Weights of a small image classifier: soap at rate 0.0029.
Rows from block 26, named by matrix and row number. Rows with one number belong to one channel. Each number is 128 + 24 x the weight over its row's rms, rounded and kept within 0 to 255. All counts start at 0. Numbers have three digits each. After the name is the row's rms in percent of the matrix's.
# conv1: bottleneck pointwise conv (model.blocks.29.conv1.weight, 96x216x1x1), inputs 144-215
# conv2: growth 3x3 conv (model.blocks.29.conv2.weight, 24x96x3x3, transposed), outputs 16-23, a 3x3 kernel for each
conv1.1 074:128128128128009126132145128128128187128119128158128128128128128128128128105128128128131128128128128128128128128128128128024128128128128099128128110128124128128128111128128128121128128128118128128128091162090128128128
conv1.2 077:128048128092128128128128128128128128128128128156138069023128042128128128128128128128162106128128128128128128128128106101128128128173091128128128144128128128106128128128128128128128128128128128128128128010128128128128
conv1.3 069:128128128128136128128128128128125128128128128128111128128128128128128062128128148128128128128052128128109128128128088066128128126128131128222106128128128128128128192128179128128128128128128119128128123128128128128128
conv1.4 120:128128128097168150169128128128128128128103128128128128128128133128128076128084128128140128128139128151122128128128128145128128128155128129128128128128079128207128128132128128105195128128128128029128128216128030128026
conv1.5 082:128118190128116111128128128128128128128127125128128152128128128128183128128128128128128128128088149128128154128128085187128128030128128133128128128176128156128167225128128114113128128087075086128128037128128128151156
conv1.6 101:128128128128128099128128128128158138089128128128128168128158109128128133128128128128123106128095128128128128126128120093128128128128128128128108128149119128128128050128055128128128128128128128128128128128093128162190
conv1.7 135:128128095128064147128141128128139128128128083128128128094136128128141041128128128128128128061127187107112128113048107189055128110154041128129128128135106128128128128128128128128208128070128141128149074128089128128202
conv1.8 159:140106128150124112128104128128166128128122128128128121128219128102128122128128128094121128063128165128128188128097128196111128091084128128175185128130141150147128128128177128096138128128128213128121142140188128169128
conv1.9 068:128128128128095128128189128128152128139128128128128128093128103148161128128128128128128128128128128128075128128128128128128128128128079115128128128073128128175128128128069162128128128128128128095128128128128128128128
conv1.10 057:128128128128128128143128128128128128128128128128128128128166128128128128128128128128128122128128128053128128123128128128128128128128063128128128193128128128128128128128128128128128195128128128128128128128128140128128
conv1.11 123:128136128141128128128128128128128128128128128128070128128168128128128129128128128128128128128128128128053128128128128100128128118128128128128128097128128128125128128128128128100114051128128128128128163128128128128128
conv1.12 094:128128128128127104132128128128128087128141128128128128128128128128128187128132128128128068128203102255140128128128128128255128183086127128130141128128141106128130128128128086128128122128154128128128128128128128128207
conv1.13 060:128085128189128134128128128128128128128128128128128128128128118128128128038147128128128128128128107128128128128199128128128128233150128128139128128126128128128128128128128057104128128101128128128128128128128128128173
conv1.14 097:128128128088242161128128135155103103128174128133128174128128128138128128128128168222128128128128128113128128128134128128180128128128128128145127128128128128130128123128128053124128128128128128236117128131138128128128
conv1.15 083:128093081128128128128128128128128128184128128088128128128128128128128000128128128128128128128128128128128128128085128128128128128128128128128128128128128128128128128128128128216128128128128128128128128128128128128128
conv1.16 142:128128128136128128128128128128136128128128128128128114000128128071128128128114151165151124128128140128118128169128128128023128128128076128128128072128128128138128158102128091128236128128107128128140000128159074128128
conv1.17 115:128173134128108129128128128081093128128128078128128128128128134128150160128151128128128116128128128170128153128128128128128128137128118128128129128100128128128128141145135078097166128172128128128128128097128149131128
conv1.18 079:128128128128242160128113128128128128149144128128122131128101128128128142128128129128128128194171098180072128157150128146181128128128128128128128128144128192021128189128128122128191109128071133128128030128128128128173
conv1.19 117:128138128128126128191177209128128128128128128128128128128128128128128128118061128143107130088128128128128128128131128128143069128169128166128128128128128114128107142128128128128128173145128128128128096128178128212128
conv1.20 102:128128128128128128159128128128150128128139128128128128075128170128128128128151128128128128141128128128130128128105086128171128128128157176140128128128128128128161128128107081053128128128128128128128128081105128160128
conv1.21 125:128128128128167128128128128156171128128146136128128128183128128122128128075089114166093128128076128128148140077128128128128187051128065170128128093128128067128128128128128128128184128128115128128128128128119108128128
conv1.22 066:128106128224067064139068128128128128128128128128128128128128128128128128128128128129128128128128128112070128099128128130128155211069128108128128096128130128128128128128128128128128128128255128207128128128128072128128
conv1.23 107:128140128128091128128128128128128052128128137128128128128128128128128128128128128255128128255128128081219128162128128177188128140128110128128128128128132128173128084187128156128128128142079111128128128128122111128128
conv1.24 110:128128198128144128128068137224128128128162128128128128128128128128128159128128128128128128128128128164118128128128098131153128079118161130128128128128092128128156128128128128128128085128128128128128011147128066128162
conv1.25 114:118128043128128128146128128050128128128128128115103110078208184153128128128128128128128128128060128128128128128124128103128128128128128128165255157128128128128169102102128068128128128128182128128129219128128127123128
conv1.26 062:128128128128135128128128128128128128128128128128128193128128128095128128128128161128165128128128128081128128128202087128128043128128128128128090128128206128128159128128128128128128128240128128194098128128128128128128
conv1.27 100:123096128128226128128105128237089128128128128128128128184128128128128128128128128128128128189128128229154103158218128128168128128128128128128128128102150128128076110128120128128128128128128128128128042111115134128186
conv1.28 163:097141128128128128128128106128144128093128128128128118128202128077154128128128128152128164116112128128128128128106128128128115102092128128248231128128128128179136128145177105116100207128163210211128128128128128136128
conv1.29 091:128081130128128081164128128160148128128128128119056128122128128128128076119121128128128255129128128128038128128128128128128102128159255128128128128128128122128129128128077128128128128128128128125096128160128128199128
conv1.30 079:167128232128128145128128128128128128128119128128128128110128128128128128118128126143160128128128128128128128128095128128128128128128120128128128128128128128128169128128173128121128128128201094128128128128035128128163
conv1.31 104:128128128128184128128128128128147128113128128128128128128128128038103128167028157128176128128081128057063128164057128128118128128128093122128134128128128170128128162128128014128161151128128145146128065182183128083128
conv1.32 087:128128128128090128128164128128220154128128128128128122128168128128128227128141043128128128128128128128118128089128081170128128128128083128128128128128128128128055101250128128128128128128128128128128166128128128098157
conv1.33 063:147128156128185128151128128128128128128128170128128128128128128128128128128128128128128128128128128158128128081219128128128128128128128128128140128128128213128168145128108128128112128128070128110128128146128128128118
conv1.34 076:161128169128172128128128128143128128128128128128128070128128128128128128143128128128128128128128128046128128128156128128122128128128255128128188128128128075128163128152165128160128128128128128152128128151116128179053
conv1.35 107:128128128128128196128128128128128126128128128128128108128128181128128063166128164145128128128146120128128203128110128128128090128170145128081128181106128223128128128128128084128128114131134128115166128128092128128128
conv1.36 132:128128128128019128113119118128128165182128156128128160206128103128120153241128131128206128076128128128128116145059128128126128115128128128128128186125128129128131159128128188128138097099128128148129059128022128128140
conv1.37 059:128128051128096128135128128156128128128128128095128128128128128062058128128128128083128128128128128128128128128128128164128128114128128128128128128128128128128128128141128128128128128128128128128129128076128128158128
conv1.38 080:128128128128128113128128128128128128128157128128128128128128128128128148246128128128247128128128085128128128128128128128128128128128128110117128062128128128128128128107128128128128076128146129128128128156209128128128
conv1.39 166:128128128128070069147128128087128128128128128128128128128199138065128166128128095142128128128128128128128128128086137167128128128094088128128126128128128128158128128128141128128104126128156128074123128116128128128128
conv1.40 111:147137077128082128128128128128128128128084128128128128062128126128136128128222225165190128193132128133128128136128128128061128128133128128128100128161188128074148128102128128117174040128008107128128134128128128128128
conv1.41 104:200114128116128128128056128128128128128128128128098122091128128128128128128128128128128128128141128158094128128246128128138128128129128128128128128128122128028128128128128128032128128128128128128128128079128128128128
conv1.42 112:132114128128162128128043128167128111128065128121111128128128128128128128128128098095128176128128132128105128081128128128128095141167245090128066128128159128061128128075128147128128128128128128058097135135128128128128
conv1.43 067:128091109128128128173128128128128128128128128128168128128128128128128128128128128166122128128128128128128128128128085185128128089128255128000128077128102128078137128128128128128128128128128128128128128128128078128128
conv1.44 089:128128128128128128128128128187128255128128152128128167128128091128134128128128128128174128128128128173128128128128098128128128128128052128128128128128128128128128128128128080128128128128128128109128128128128128128151
conv1.45 098:128128128128128128177128128128128128128128128128128217128128128184128128128128128128128128091128128128197128128128099128129128102139128128128128128128128128128041096128128128128201128142085128128128128128165059128128
conv1.46 133:128160073128128128067128058128128053128128128128128128143128142117120073128082164128178128083128146128128139162107128128088112128119067128128172128134128128128105105128128156067110221123128128128128233128128193128128
conv1.47 078:128128128128128128155128128128128132128195128142128109150127128128128128086128080128128128132128128128128128139128088105082128128128109118128128128187058085128128149128128128128128128128128128128128128056119128120117
conv1.48 089:128128082128147128066128128128128128124128081128128128064097118128128086255149128182185154128128128121192127161128128124124128128136128105128128128128128128128117057128142128143128128128128068087089128146128128128094
conv1.49 141:128075128097128128128128128128128128128128095128126186110128128149195128128128144192128128128128121128128164128128109124128112128128083093095128069008128034095118128063082017128149128145128074149128132128128108153137
conv1.50 083:128128063003128128128128128128128128128128128128143128128128109128128128209133128128239180128127128128128128128128128128132084143128190128128088128128128121128040128128128128128128128128040064116128128128128128082128
conv1.51 060:128137128128128128202128128136128166128118128128128128128101128128128128128128128128170067050128128102128128128128128128128168128079128128068128128128128085128149128114128128128128128206076128128128128128128128128128
conv1.52 083:128181128082128149128128128128128203128128128108132128233128095128128128074128128095128128128128128128078080128145128128128128128128070117128128150128128069128128128128128128105128128128140128128113128124128128128089
conv1.53 128:101090119134113164128144128128128103063128128114111143105128128136098082128128129118226128123128128071122128128062128128109128128128154128109080128060128128067128128128128128142128128100128070070128092128128080089128
conv1.54 102:128128099108128128117128128071128128128128111128128128128116128128130103128128128122128128147106128128128125128128128128128128244128128037051076087079128128138128071069128128165128053128128128128128125128128071128144
conv1.55 072:128101128128108128021128128128128128128128128128128128128128128128128128128128128052128128128128152128121121144128128130094112128128128060152130128128128114128128128128128128123128128128128128128128128128046128128128
conv1.56 069:086128128128128128128128103128111128126153097115074113128128128128128128183168128128199128128094093128081128248128149088128128128128128128067128128128188128128157128127128128128128139118128167154128128128107138114128
conv1.57 100:128128128128102128128128128128128165128117128128128128128128150128128128128128128114128128128128128128148137105151082128128128084230128181128128128128128128128128128128128128128218128128128128128128085128128128135128
conv1.58 079:128128130128128128143169128125128128148128128171128128105128128128167128128210118128128107128137128128128154125096128128128136056128132150128132197128137128121128128128166128106128128126159128128164114160128175128128
conv1.59 093:128128089128128215098128126128128128128128128128128128128128128128128128234128128112179127142109128128128128128183128128128128197128128128128115108128128128136128128128128128127128128128128128128128128115000128128128
conv1.60 074:128000128128128128128128128128128128128128128128132128128128128126128194089128128062128128230128128128128128128128128128128128128128128095128128128128128108051128128128027128128128082128128128128128128128141128128128
conv1.61 105:128128171128128126128128128076128128070128128128167147128145128128102128059128128102128126128107223101080162088128128128128173123128063128128128128128062000128128128128128128168109128128128128128166128128128128128112
conv1.62 083:137128146215128128141128128069098128128148128128199128128128132128128150128128128083128128139128128128128128128128128128128128128128128128046128128128145128128158128142128128128128128140128128128128128127128128128128
conv1.63 150:128099128128128128128128128047128130128128128128157235174128114133128128082163157168128172128128148143128137128054148128128128128128133128123128120128180128128128128091136154173128128128128128128128112150119106128128
conv1.64 051:128128069128097128112128128128128128128128128130172137128157128121141128122128160128128128142128086128128175128142128062128122128128112128128122128050128128128069128082128164118128086128135128128161108139128060128037
conv1.65 109:128128128146050128159151128128128128128128128128128128128179128155128126128128128128128128094088128128128128088128128133133185128128139128128128128128128128128169164128128128128127128176128157093128128137128128128128
conv1.66 079:128128122128128128128128128079128151128128128136128128128128128128128128128128128100089128128128128049128128128128128128128128128128130128225128128097155128128128128128128128128128128128128128128172130128128171128176
conv1.67 109:128128204128105128128128128128235128128128128128128128128128157128128128082128128128128167128075128128056128146128128128128128076141128128188128128128128216128132128079128128120128064089087128128128102128103128128183
conv1.68 066:128164128128128208128128128128128128128128128128128087158128128128128128106128128128132128128128087094128196196128128081128116128128128153128123123128128125128128128128128128128128128046032128128128128128128128128097
conv1.69 051:128128128128148128128128128128166128128128119128128121128128128128128128128128128128128128101128128128128128128128128128128128128128128202128128148128128128128128128128128128128128128128128126104128061128128113128128
conv1.70 043:128128128128128128128128128128133128093128116128128128128128128172157128128128128128128128128128088128108128128128128128093067128128128128128128128192128128128129218139128107128128128128129128128128128128128128128128
conv1.71 087:128128128191128130128128128128128128128119075128128128128128128128128255170128099110116128244075128128128128128128128128128128128128128128057128128128128101123128128128114128128128128128128128128128128128068128128128
conv1.72 054:128116128128128128107128128128128116152104128128128162128096128128128126135128063027128128094128157152128128128128128224113123128128128072128128114162128128167128128159128128128128185128040089128178128128075122163118
conv1.73 056:104128128157128128128128128128128128064128128108128128128128128217128129092128128128128148128128128167128161128128128128128128100128128152044077128128128194128121128108128150129128128128128128128128128128125128174128
conv1.74 117:128158128137128104128114128091112117141128128128156128128128128099128128112128128128132128128192128128128128128068169128146165188096128128180128155128128128230128128096128128028043128166135128128065128128128128128053
conv1.75 069:128077128128128128128128128128128128244128128128128128128128128128128076128178054128126128128128128128168128150128128128128128128128142185128128128128128136128128128032128128128128028108128128006124128128104128128160
conv1.76 105:128128071128136128128128127128171128128158129128128134128128128128109118144128137128128128128128128128108128128128103066128139128128128128128128106128170094128104116128128128098128148128085128128155186128203128128067
conv1.77 071:128128128128128128072128148128128128128121128128128128128013128162128128128128128116093170128128128128198128128209128128128128128128128128128128128128162128128128089128128128086128128115205128128128128128128128128060
conv1.78 136:145127113128128128137128128076128128128128089128128130128128128128126097128120110128128215081113128128128133128128128128053128128184245238207128128158128128128128128128128219125128128128194128102128128128161182143045
conv1.79 117:128128128128128128164128128128128199127128128130128169129128128141128128128255128128128128202128128121128128128134128128128128128128128062035128128128128113128105094128128128131128128128119133128128128172126128128128
conv1.80 069:128202134128255128128128128205128128128128128128128128128095161129128128226128128128128128134128128129128128128136128128128079128128207139128128128128123124145128128128128037147128128255108128128128109128128128128082
conv1.81 170:086128128128128089128128128133105132128105128128087128128127124128128145132126128128128128219189128188176112124209191128207128145076163097128103128128108145129128079079123128128128059110128128085128128149112066128128
conv1.82 086:128128128085179128128196128128128128128128128128128128128128128128128141128102128089128128128078128132097128159128134079128128062128128128172154128107128128128128128128128128128128128128128128128128128128128111171128
conv1.83 067:128189128128084128133142128128133142128229128128128128128128128214158105128171128049128128128105128165144088190112103094113128128128128160128128128128128128128128128157119128128128128128128128128128146128128128128128
conv1.84 101:128128128128255088128128178128128128128128201128128128128141128128128128182128128056129128156128128128134128128128128128159076128128229128128128128128128128128128128128128116127128128128128128128147128128128128128128
conv1.85 106:128128128128168128128155128128146128128169128128136128128128128128066128128128128151128128128128128128143128128057129102128152060097128142128116070128058128128145121177145008099128128128098119128128128094128199128072
conv1.86 146:128128128203121128128128128128128128128128095128098128128128128128095100128046128108128128093128237142128128128128104128128155088173128153128128095075128128128128128199128128089128139128128128128105128128128128143136
conv1.87 120:099128128123128128128128128128127128128128132121138042128128128068128128128128128128128110201128108128163128108128128128128128128128128128128128128128116128128128128128128137077000105128128158128128246128192162128128
conv1.88 066:160193128126093109128128186107128124128128128128201128146128128128128129180128133128128137112128128185128128128111106128163156097128139128128145190190128128128147128128128101065128133128128128128128128149115128123128
conv2.1 082:117128103128128128128128128128128128128128128150130128128128011128116128128128128128128128128128128128128128128128128128092128128129128128128128128128113128128128089128128128128128128128128128128128128128128128128066
conv2.2 088:128128141128107176141128150172128128128111146128128128128128010080128128128085128128128128128128128128094128128123128196128128128128128128160128128173157128128128128128128128128128128128128080128128128150128128135128
conv2.3 089:128128124168128165134115128128128128128128175128128136128128199148098128022084128128128128128128128128128128128128105128128119176128128128128128138151088058128212128128128200128128058128128128128130128128128089140128
conv2.4 101:118128128128128128128128128109174128106128145128192128156237057134128137128128128128128128128128128174128128128119128121128111129128133128089128128136128025128128128094128128128128128128128194128128128128128128107128
conv2.5 091:128128128154128128128151061128128124128128142128128067128128128098128092139128128128128128128128128128086128128226128181043182128128128101128128128128128128128130128128128128128128128128128128128128137128128128122143
conv2.6 086:128162128128112216128134128128128128133128128128137128072128167128121128128128128128128128092113128128128128128158128128114128128128128128136128147138145158128128128128113128128128125128128128128128128128128128128128
conv2.7 099:128147128135080128128128128125128128128128128128128128100128128128128145086128128128128128126127128128055128123128128167115128115128128128128128107230128128128128096128128121128128064128128037128169128128128172128128
conv2.8 125:128089128095109128128128128146128128128130118128128128177128092129128137155099128128157128128128128128128150083160128128044128128128128124017128128137128178101128128128153147128128128128128128120128170112128136128128
conv2.9 066:128127187117128169165187135128128128128128121128128128120128128128129128128128128069128128108128128128128128128128128220102128128165128168128108128128159128128128128128032128128128128128128129128128128128128128128128
conv2.10 107:128128128128128128111128137131128128128114128128128181128128128128128128090128090128128108128128128043128128128128000200128128155128154128128128128128128128054128163126128128128128128128128128159128128128144101128072
conv2.11 111:128128103128128198128128128128128154211128128128128128128164128128128128128110128128128128094128128128128128128173056128128128128158128128200128128128128128054128128128126128128128128128128128158128128128128128128128
conv2.12 091:128128116128128021128128143128128084128128128128144128128168136128128128128128128128168128175128128128128086128128144082128128128111138137128128128128128128128128068128128128166128128128128128128128128128128128128128
conv2.13 084:128100157128154128128167128128128189128128128128128150128128147128125123056128128128128128128128128093128128128128128128128128157128164135128128146128128128128167074128128128128114128128128128174128128128128128128128
conv2.14 087:128128128128128128128128103128128128127128128128155128128128128128128128128128128164128155128128176098196128128128128128128121128141128128128128147128128128128156128077128128128127128128128128128128128140128128128151
conv2.15 117:128128186121128128144151128128128127128128089128128128116128000084119151128128128112128128128128128076128128128128128179128128128128128128136173128128128100128128090128128128133128146128129128128125142128128128128128
conv2.16 115:128128123128128128128156128128128121122128104128014128128128128128073128000128130128128128128128128128128128144128128160128128128128128221128128102190128128128128128128128128181128128128128055128128128128128139128128
conv2.17 084:133128105128128128033165128128128128128128103128128128135109128128128128128128051128128128128128128077128128128185014128128128128128135128086128104128128128108148111128128128128128128128128128128128159128128128128128
conv2.18 073:128128175128127059123128128128128132128088128128128128128128128128121128128144128128128142123128128128128128167071118128208128128128128105128128128127128128134128128128128128128128128128128157128128128128128141128128
conv2.19 094:128128128130128128128128128147120128129128128128128128177128037128138128128158128128128128128128128128128128128128139128128128128122128128051179157128128195128128128128128203128128128128128128108128128128212128128128
conv2.20 098:128185109128128136128128128173127172128153120128117128000091165128128081117132128128128128128128128116106128078128147128128128128128128128189163128090128128128184128128128128128128110128128128128128128124128128128128
conv2.21 105:128128104124128128128128128128128136128128129125128213128128128165128128128128128128128128128128128128128128128128064167128128088151128240128063128135068128128186128128128128128184128242128128128128171127128128128128
conv2.22 078:111128128128147128128112128128128128125128128128128018101128128120128128128128128128128128128128128128128128168128128128145076128055128128146128128128128128128128134128139128128128122128128128099210128128128128077128
conv2.23 089:190128128128223128128128128128128159112149128096128128052128220128136128128095128128128110128128128128128128128128128093128128087155128128137128128037128128128128128128062128128148091128128104128128128128128128126128
conv2.24 106:128128155128128132178130058128128128185123128128128128128128196161128128128128128128102094128128128116128128128128128128078128128111128128207128128128128128128128128128128074128128094133128128128128128116128128128128
conv2.25 114:128117128098126128105128128128103139128128060128128128143128128140105128128128128149128128128119128125128128128128128128108195128128128128005128128128128128128128152128148164155128128128128128142128137066128128128128
conv2.26 095:127128139135125128128146128128128128128128157128128128128128151128128102128091128128128128128128043146128128128128092200128128128128128166128128169079121149051172128128128128128128128128128128128106128183128128128113
conv2.27 081:128128245161128128128128128135128128128128128068128128128140128112128128108128128128128172128128128128128128128077128128128128139128128098160154180128206128139128128128128128128128128128128128128128128128128128128128
conv2.28 130:128107128128085158128128128128128128128128128128128128128160123128145128122128130136128128128128128128128128128146128128084128128128067128028146130127103128128128128128130155138128145128128128106128128128128116128128
conv2.29 125:128108128128070082116128128128128097128128128128244111114128067128176127128128128128146128128128128128128128184128128116139128128104097128114128182127138128128126081151128128128128128128108128084143128128128128128128
conv2.30 083:128128128128128128178172062128118139128088128128093128128128128128128128091128128091128128128128038128128073128128128128128128060128122128168128154128110128128128128128128128128128128128128128128128128128061128128128
conv2.31 109:128128143139128128128128158128128128128128128190128128128128125128128086069150128128128128128128095099128128128133128128128128148128142177159146111128101128128128128128108128128128072128128047128128128128128155141128
conv2.32 095:108128177128128128156190071128160128128072112128128102128128128104128128130128128123128128106128128128128128128128128128128141128128130128126128136128128128128128128128128144128128078128128128128128128148128128128128
conv2.33 086:102126128128117128128128128128128128128132128128128067140128048128128128128139048128128092128128128177128000128128157134128128163128140111092128128128133077128070128128128128128128128128128128089128128128128128128114
conv2.34 103:128128105156105128128125186128128123128146085112206110065140156128128099128128135128128135128128128094128128128128197131185122128100128128142171128131128128128128092128128128128132128128071171079128128128128128128128
conv2.35 086:128128157153106128128129128128124128128128128196128128128128128128128110128129128128128128128128133128128000128128128128122128128128128128128136128128128128128128128174128113128128128086128128128128128201099128128128
conv2.36 103:105128085128128119128173128142128092130128201128128070128128029128128128128128128128128130128128128128128128128128120128128128137128160128128128213104116128128128128128107168128128128128128128078128128175128128128128
conv2.37 104:155128093128161128128128189128149128170128116128096177106128144128128128128128084128128058128128128128135128128128128128111128128128128128148111128128083128128128125128128128128128128128128101128128128128128128160128
conv2.38 090:128128128129128128128128195128128128128119149193147121129128128128176128104128128074128095128128128128128070128128099108128128184128200128116128128128128128160128067128128128128128128128128128128136128128128128148128
conv2.39 134:117115128075143143128131128128128128086128072128128128128128128131128128128128128128128158128128152128128128128128128157061128128128128128000128128128128128128128128128128128146128128128128119128118128128128128128128
conv2.40 095:128128128128128128128117128144109183128060165128128128128128129128065169078103128128128128128128128133158128128128119092128128128128128102158072128150128070210128128114128128128173155128148128128128128128128128128135
conv2.41 097:128117128148101121128128128128128175128128214132128128128063128060128115128128128128128128128113119128128128128128181128128128222101128128128128213128128114128089128085128161128128106128128128124128128128134128128140
conv2.42 112:128153120128128128103128139125197128102128128128255128128128067128179129207122146128128128128128128128128128128078128088128130187090128104128204205137128128199100128128128128128128128128128230056128128111128120128157
conv2.43 105:169128128128128128175140131128128123128128113128128128128104068128128127128128128128128128128128128128128128128196128128090128128128128128187139107117128128128128140128128045128128128128128128076128128128116128128128
conv2.44 102:128128128128128210128128128128128128128128128128134160095128128128128128104128128128128128125134066053128128128128075128128128128128128048180058128128128128128128128128128123128128051138128128082128128128051128128128
conv2.45 089:128128128105128128128222128128128121128128076128128128128128106128128107128128128128128128128128128128128090128128026128044128128128128128150128128128084128128128128128128128128128128128128128128128132128128128128096
conv2.46 159:128095128099141128128128168128128147128128141128128148128112128131083128121150128120137128128112155128128128128128128128128207128186122161017091117128139128118128128128128154159128162128128128200043128072128103128128
conv2.47 064:128128139145128128128191202141182129201128138128128162128161128128008126071128128128128128149128128130128128128128092128128128094128041063128120128128128029128128128128128128097128128128128128128128128073128128128128
conv2.48 098:128128159149118128128128128128128158131128128128128088202128128128128128128128128128128128128102128128128128128075076128128128128112160084114128099128128140128112128150128128128128128119128128128128128128128128176128
conv2.49 145:140128126108155165130128133112128153164117128128128190128217128128128111074128128128128128128128128128128128128128051128128128109128128209168070071125060128128128145126093128128177128128170128182128163128128128128128
conv2.50 102:128128138171128128128128193145128128128141128128128128128128128122128128128128113099128128128128128128128078128085128128128128161128158128132128153128090098164065128128128128122128128119128128128128128128128097139128
conv2.51 094:128128128093128174128128128094175128128128128128128128127153128128094128128128063128128128128128128128138128128128128128128128128128128116128089066159066107128128128128040128131128066128128128128128090128127106128102
conv2.52 098:128128097085128128128128164106128128128130108111128231128215128128128128079128128128104071128171128128128128128128044128128128077128128198128128128128072128128183128128128128128128128128128058153112128128128128128128
conv2.53 090:128111128128128083114128214128128128128128128128128128128128128117128117128145128129128128128128130128128104128128128128128128128128139137128104128128128128157128128138105128128128128128128144128128145128128159128128
conv2.54 101:164128181150176091128128128128119146128162141133150162128128128084128128128128128128128128128128128128128128183128128128128128128128182170128116113128128128165128141128128128128128128128122128128128081128128072128128
conv2.55 082:199128128128128128128128128128128128128151101128103128070128128128171128046128112128128128128128128128094062132128128182128128132128128159123128107128128128128128128128128128128128128128128128110128128128128118128128
conv2.56 080:124128128128120079128128128160128128128128128114168128128128128120128128128128128118128062128128128128128069128088125128136128128128128128128128128128105128128105128128046128128128128128128128128128096128164128128170
conv2.57 106:128128128162115128173143128128134096128114141128128128128128128128128128128096128128128128128078128128128128128128128128128128128177128193128128128128180128128128128128128128128128128076128128128128128128128128130119
conv2.58 069:128152149128128128128151149128135128128128164128092128128128128128141128128128128128128090128152128128128128128128128128128128128128128128128097050128128128106128128128128128128128128128128086115128128128128128128128
conv2.59 092:128099140174128128128128128154128128128096220128128094128128118128065193128128128128128128128128128033128128128128128076128128128128128128128080128128132128128128128128128128137128128128128149130128128128164128128128
conv2.60 110:153128165176128128128128055128130168097128128118128155059128128128128128080128128128128128128128128101128128128117128133128128128128128128105128128128128148128128123128128128128104128128026128159128128128109128128128
conv2.61 097:160185128108128128128154128128128128128128083120128128128084201128128095128128128128128128128128128128122128128128089220040128128197136128128122128182056128128128128128128128128128128128128128128128106128128128128128
conv2.62 114:128128128128128201128128038128128128128128128061128128128128128128128128043075128107128128128105128109128128128175062128128149128128162128175128128128128128128209128128095082086128157118128128128128128128128128128128
conv2.63 148:128121161128100128128132128128128103105128128093184080143128130126128128128128128140128128128128128128148128168128127137127128084128128128120128199063128088168121128128128128128128128138128144128192128128121165128114
conv2.64 073:128144133093132128128128135128074128128102148128128128067128128128128143128061128128128128128128128025128128128128128128128128163098157128188128138128128128128139107113128128128128128174120078158134115192128128128128
conv2.65 101:118128128088140128128128131128129096128128106128133128149128128109128128128128128128155128128128128128128128128180110217128128108134128077128128128128128130128114128128128128128128128128128093064128128158128128128128
conv2.66 077:128128163186128178128090101128128136128159128128128128048128128128142106128128098116128128142128067128107128128128128128135128128170128128205128089128089102128204128128128089128128128128157128128128128228150128128105
conv2.67 110:128128154128128128155128071150143156131128128128128079129128128128128107156128139128128128128128108128128128128128128125108161128136128128128128126098170128128190128128128128128171128128128128128176206068128128128128
conv2.68 057:194128128117128146128128112128141152128129128128128133087128128128128128128128024128128128128128128128128128128166145237046128128128128115128128128128128128121128128128128128128116128128135128081128128128128128128128
conv2.69 098:128188128128128128128076087128128128156128128128128128128233128128128021128076128128128128128128128111128091128128128181066128128128128128178128128128128128111128128128128128128128128195096128128128128130128128125128
conv2.70 073:128128129128128128128123128128128128128128128128128128128128025128128128134128088128128128128128128128128128128128128128128128192149128128128128160128128058128128183128075128128128087128128128128159128152128136128128
conv2.71 107:145128156128138128128128001128128128128128121128128128128128128060128128128128128128128128128128128128128128128177128128128128112128128128182128128128128128089128156128128149070128128128128114128128128129128128099128
conv2.72 073:128128170128121128128135132128128128178128128148146128128192037145128128128128128128128128085128128128127128128128128128128128128138128128139145128121128128128128128128128120128128128128128128079128117179128128128189
conv2.73 080:128146128143128184128128118128128135118128128107180128138128131119128128128114128120128128128128128128128123128045128128116128128252128128128108128068128124090128128128128128123128128128128128128128128128128162128128
conv2.74 104:169128077128128128128091190128128143128157116128083128149128128167128128128128128128128128244128128128131128128128128148128128122120128113128128128128128128103128103128072128128128128128128128128114128008128128124128
conv2.75 090:128128128128111128182179128110128111128128128128128128128128128120172128128128128128128128128128128128128128128128128128128147128036174128128128152083128102126128095128128128128128128128128128128205128128128128110128
conv2.76 097:153128101096128128128128169128121185128111128128128158128119095128077081147128128071128128097128128128128112128128093128047205125128122157128134061128128128054128128128128117128128128128073097219128128128128128128128
conv2.77 099:192128164087128128128128143128128128128128100128128150128128148159175106128123098128128128128128067128080128128128140109188141128128128134151128128128116128128128116128128124156128128128128128128128128128128140151128
conv2.78 091:128128128109128128128132128128128064128180137128224094125128128170128128128128093128190113128149128128128128128057128086128128128125084127128128203097128128128123128165128128106128128128127181128128128128128168128128
conv2.79 141:128128128128128128144151128128116128128128128128128128128128206128115130128125128130099070105119140128128128128128066128128128128128194131174096128043128103128128128128062128128128128182128128122128128160128128128128
conv2.80 095:128128128128128056120128128128128139128108116128128173128128128128159128128133128128128128128128128128128128128128128128128128128065128128128128133166128128161128151128128128128138128128104128128128132128128128146128
conv2.81 090:233128128128128128057087131128122125128128130080132096128128174128128128119146128128128128128128117158128128128128128091128128128128128117063128128115128128144128128128128128128128170128128128128128128128128128128128
conv2.82 123:128133110144118128128128143128128145128128152128128128128202128128113081088108154125094074128128128085128163138128053128128128103154147213128093070128092128128170128128128095128128128128128128128128146128128128128128
conv2.83 072:128128128128128135128169127128128128202107128128166128128128128128128128128128128128128128128128011128128128128128134128128177128128158020128196119122128128128128128128127124128139112128128128128111128128105128128128
conv2.84 097:128092182128128128128128128128128104128130129128128188128128128128128128119128127128128128128128128128128128128131128128128128128128150128128128128128128128128128141128075128151140117128093117158140128128128128128139
conv2.85 122:152128119112128128128110147128140128128128128128128206128128128128128128089128128128128128128128128128128128128209048128128128088128128185175128043128079128128128128128128128128128128195128128188108128128131128128128
conv2.86 123:128128128128128128128200128128128108152128120128128128128128128128128128151128128128128128092128128176128128128128111224018162071147112128128140128128128178128087128128128128128128128128128078128128128128128128114128
conv2.87 134:190147051128128114128121138128128153128128128128070165128128156126136071148065128128128128128128128128128128128171138150128128121128128128128167128128128173128128128128128128128128128107128128128128128128128126128128
conv2.88 070:236140128126128109128128128128128128128124169129128128030150128128129128128128128047128128128128128008128128098128128178128156139128128128125128128128128128128128128128128128128128128128128114128064128128128128128128